python train.py --dataset="coloured fractals of 300 iterated function systems on busy backdrops" --train_examples=195000 --color_jitter=0.2 --cutout=0.4 --encoder_activation="silu" --encoder_kernel_size=3 --encoder_stem="single" --encoder_expansion=6 --encoder_widths=[32, 64, 128] --decoder_norm="groupnorm" --decoder_padding_mode="reflect" --decoder_widths=[64, 128, 128, 128] --residual_init="none" --epochs=3.0 --warmup_steps=450
Rows from block 15 of the encoder, named by matrix and row number. Rows with one number belong to one channel. Each number is 128 + 32 x the weight over its row's rms, rounded and kept within 0 to 255. All counts start at 0. Numbers have three digits each. After the name is the row's rms in percent of the matrix's.
# convs0: expand pointwise conv (encoder.blocks.15.convs.0.weight, 768x128x1x1), inputs 0-127
# convs1: depthwise 3x3 conv (encoder.blocks.15.convs.1.weight, 768x1x3x3), a 3x3 kernel
# convs2: project pointwise conv (encoder.blocks.15.convs.2.weight, 128x768x1x1, transposed), outputs 0-127
convs0.271 106:147095132095191130103121133177123086126089197125130155129102090107103133115134130135142150119098093136218121112087167115081118133126093115134116125089072136160156097098083190141094161101130174145130085144093103125083158077168122143140112110149150095147154116116155140148113099121092091147127173136149009098122065114176143174090122060084200091147146167132123149175148111115104175123130
convs1.271 079:130075108077100165143147154
convs2.271 119:171148104127154104143090157131163085098117173114119120157135104121128143086103131136133156148069092175200136130073194134112155121115086108119120129142125121119119112113083145173060169141065166106125093129084122108112162126137095134138172128121163123115103134136195120130145085154122067187050142152138057103099133073134133165104194053159146089178148127111125197131149163074104153128168
convs0.272 104:142142125135172160100210105214162096118097165123158120133100170115175095126132140133118153110141105188124135146155176151146187128076052154133191138119093203149147083179126079160140105125158141136091081125096088160126161126124171164146069118122093114126159116165141136120096105151125142187101101161106116151098107078117170140099178082142103139134087181124168143150131080075137117134076
convs1.272 078:132164118172148075158102095
convs2.272 082:126095092103130111146108143078094185165153061171100131120123144122116118131151116147117092110156164066074132098198135139134101121173169135117143100099124099158112134058186147126133142205180046117141178140181149088122144164135142096106124151174133134140113117102092155116143155094153172103132154121136198131198142189147143105168080183131191169114105117150135109146089120190099136104123
convs0.273 102:107155113121133149105161116108147173188048166103159098154103118108142095131148136133186095106115092118177142124111158119140153131141103107175172113101146111167116095099132095096140156125164067104143085130162119158152083144191079147177088120132135095106131077149117147094101105169118216182120134151116145057127157124125174175133142067134097156138071158121105098177112089036140138089085
convs1.273 064:099135135074185149119091114
convs2.273 103:159166067096118112133164142110097159124203077131158130170144115081152089121187144084102081166180104155150139158116139085100096105106126109102145119131130146137081099129106081085127100242115128078094133125158155135193116079176139153142137099080082124139152097176099182114128132136151140065170162156101207153124145139094090115160145115182115118133132144159135141089111143160116148120177
convs0.274 101:124082116116117138104036184095096167104175086137119120117177092127142135106129106124137146137081073100117139114149131130142122119132122142254115084168101125098183127133130167098095143091156100152126141092150151113121078161140121110145099130037142110141104129118107184125127132108084112145132202159167169113119110132118126174055172119093169150147177085098219139116118134106119116157141
convs1.274 097:158193151180112111120139133
convs2.274 103:124110193159145127075075151101181077052135076114115158105162141173092100123112151146124117112062122120102156109121083151095139158156156096222139122127126152114103090146136128090101153092135122122151107089088098161122119192158163110112100154056111099134108138092125153116118121122154136169123168121149144144063080193158152144069146077112155105140130053105177171102120076153115103149100
convs0.275 105:142153107156135127122090112125105090154048144118150122116118095194123143084143158142164105142116124123112164155168075099092162131124158110169145094159177089067070124102216208127157121120152092110105093132073109130161123153066100110123153142194160169145110147098122112129103148154146136077132150118136150129088162146145107175194095091063171122116150120120176184123091102138167065096110
convs1.275 107:162115096201153135148110118
convs2.275 091:133111140135135101122106156106201101109137131113108138084194067090118133179111143130099115049128119127105137111154129150112121141166142103157149066081156160136138103151194038129111153138161120103144139089164102110143147226068136112098106138167120113095127124114166146133126125107178199124113116116157124088139100144188137215203130150124186110155128119092142147157079091131130075134124
convs0.276 105:126082107109113105146123130102125160169106115121134135093123116054141122107130120162132125093119089125136121103113172112112125144144130107213170100191180100155156133094227200141119112178107082130122176084168163144159116102062087150105114138184172160141127117076111138121147078103103120097081158121127122095170127112115139175169081171142074193149080106108148118174127159114156087069139
convs1.276 080:136117077135098065161141146
convs2.276 100:075068133106168070111129119112174154056109162126107133100066109045095138180103139158101111070107085128116141099126118141107127139170164100127157148082117140172087154133186140104112137136172109090157139091183149147150168143094155105083091166144121111177094138115179113132172137098133154124095100106147119115152080118188155164149112148114159102159096114098174170198111107135083118049108
convs0.277 106:062147093126115105110105124142140047109114115122153113149131129164132120126092129107160155131085104119122150152230099134147137110130127126255121095116116138082148098181164162136155123152127099094135136120111121138090168230164137149128100103142064101128122132110101146143086087157136128130143086137120128118155144155185172185120165097070110103117159157101144207137111136142160101148127
convs1.277 110:156190101138089103134134088
convs2.277 077:138100134172134127115058122122162101064095155076128125104167043165098164118087159130132101177120111110137161120139102146135125164164144125216130054129150134093141104122129118113116149100126122113142093099167143120148111223060126093109164148105159114148116140073140079135100087125177113112115119120152081120133135150197152182137098097056107091152136099100151153102083130145127058148078
convs0.278 100:098094104114151124115202044118171140135106131115136109134041127090150115151141122122111111109121067136150117141126173095116164144146139142148159117088107110165095140135181131104141123165153096112122112137123120140104204114118119119142117138237114096188132133178124117108137089147095186123087058120131117128170142106148191231156154134092141129144110175134145146181078099072115146086098
convs1.278 089:149102098166090079165105123
convs2.278 079:156115110200155102138116138101128147096159135098092107135151176158093123169119134161164100086140153123142189093140121161144111156149163111144168081088155132108108130086145058108135155143159114115162176069194065131122113156091136104093144165166120213141103086120186047099094141170152161117124138112162158098188127183154151148158078101115094094138101118101169110183092079106110104125122
convs0.279 101:151076097079086096154123141090166107127150145116106143145176024056096146115086133124102108188083113140125130126122152149148111117118126121126128097105108129121136147137066140122085145202059179146133154123132158098108169108113139136115176114031176153110127169120161134127166111091134101148119141113151072187115108107142102106104126090161182126144168120104101174101183203085098127104165
convs1.279 105:118079114121083138147188148
convs2.279 094:177161063114125123133077141111073161102153128105141143146113127124143126083178153092118118143158152152131129149062128099168129101101146109059109090137169142136079091089125029135121099181149112110082063127109127105163145120084109157149147105159119153106130107131132115127157150135174103136096153115100198097059144115132105197208158101174186119136106109165178157073127147116109139116188
convs0.280 091:133098143086133096113131128132081141108101139106128160203130056087121166116119120143104105120077131104146117105125088118076123158151170164144100145169119108130121091115112207169133094171160143070113126102110177139129105148131138130101171128158122137106151117101112242111155167083192113118114162092154122129098154161106151072171135150134227198114117085148127129135133145164112207100100
convs1.280 089:119168138162117200154129145
convs2.280 108:088127177160149102068140103107110148110120113108096178163133087109085088138088149164122089131090157112117162066090090159093155154159159083139128186109068147167134127112117130114109173092132114091157089091099106159158164112169168080106102158103082088155093163120108171081177169081160123170132118067173127142083105141131143075129131101110174100159076102100129154142167100169075117094075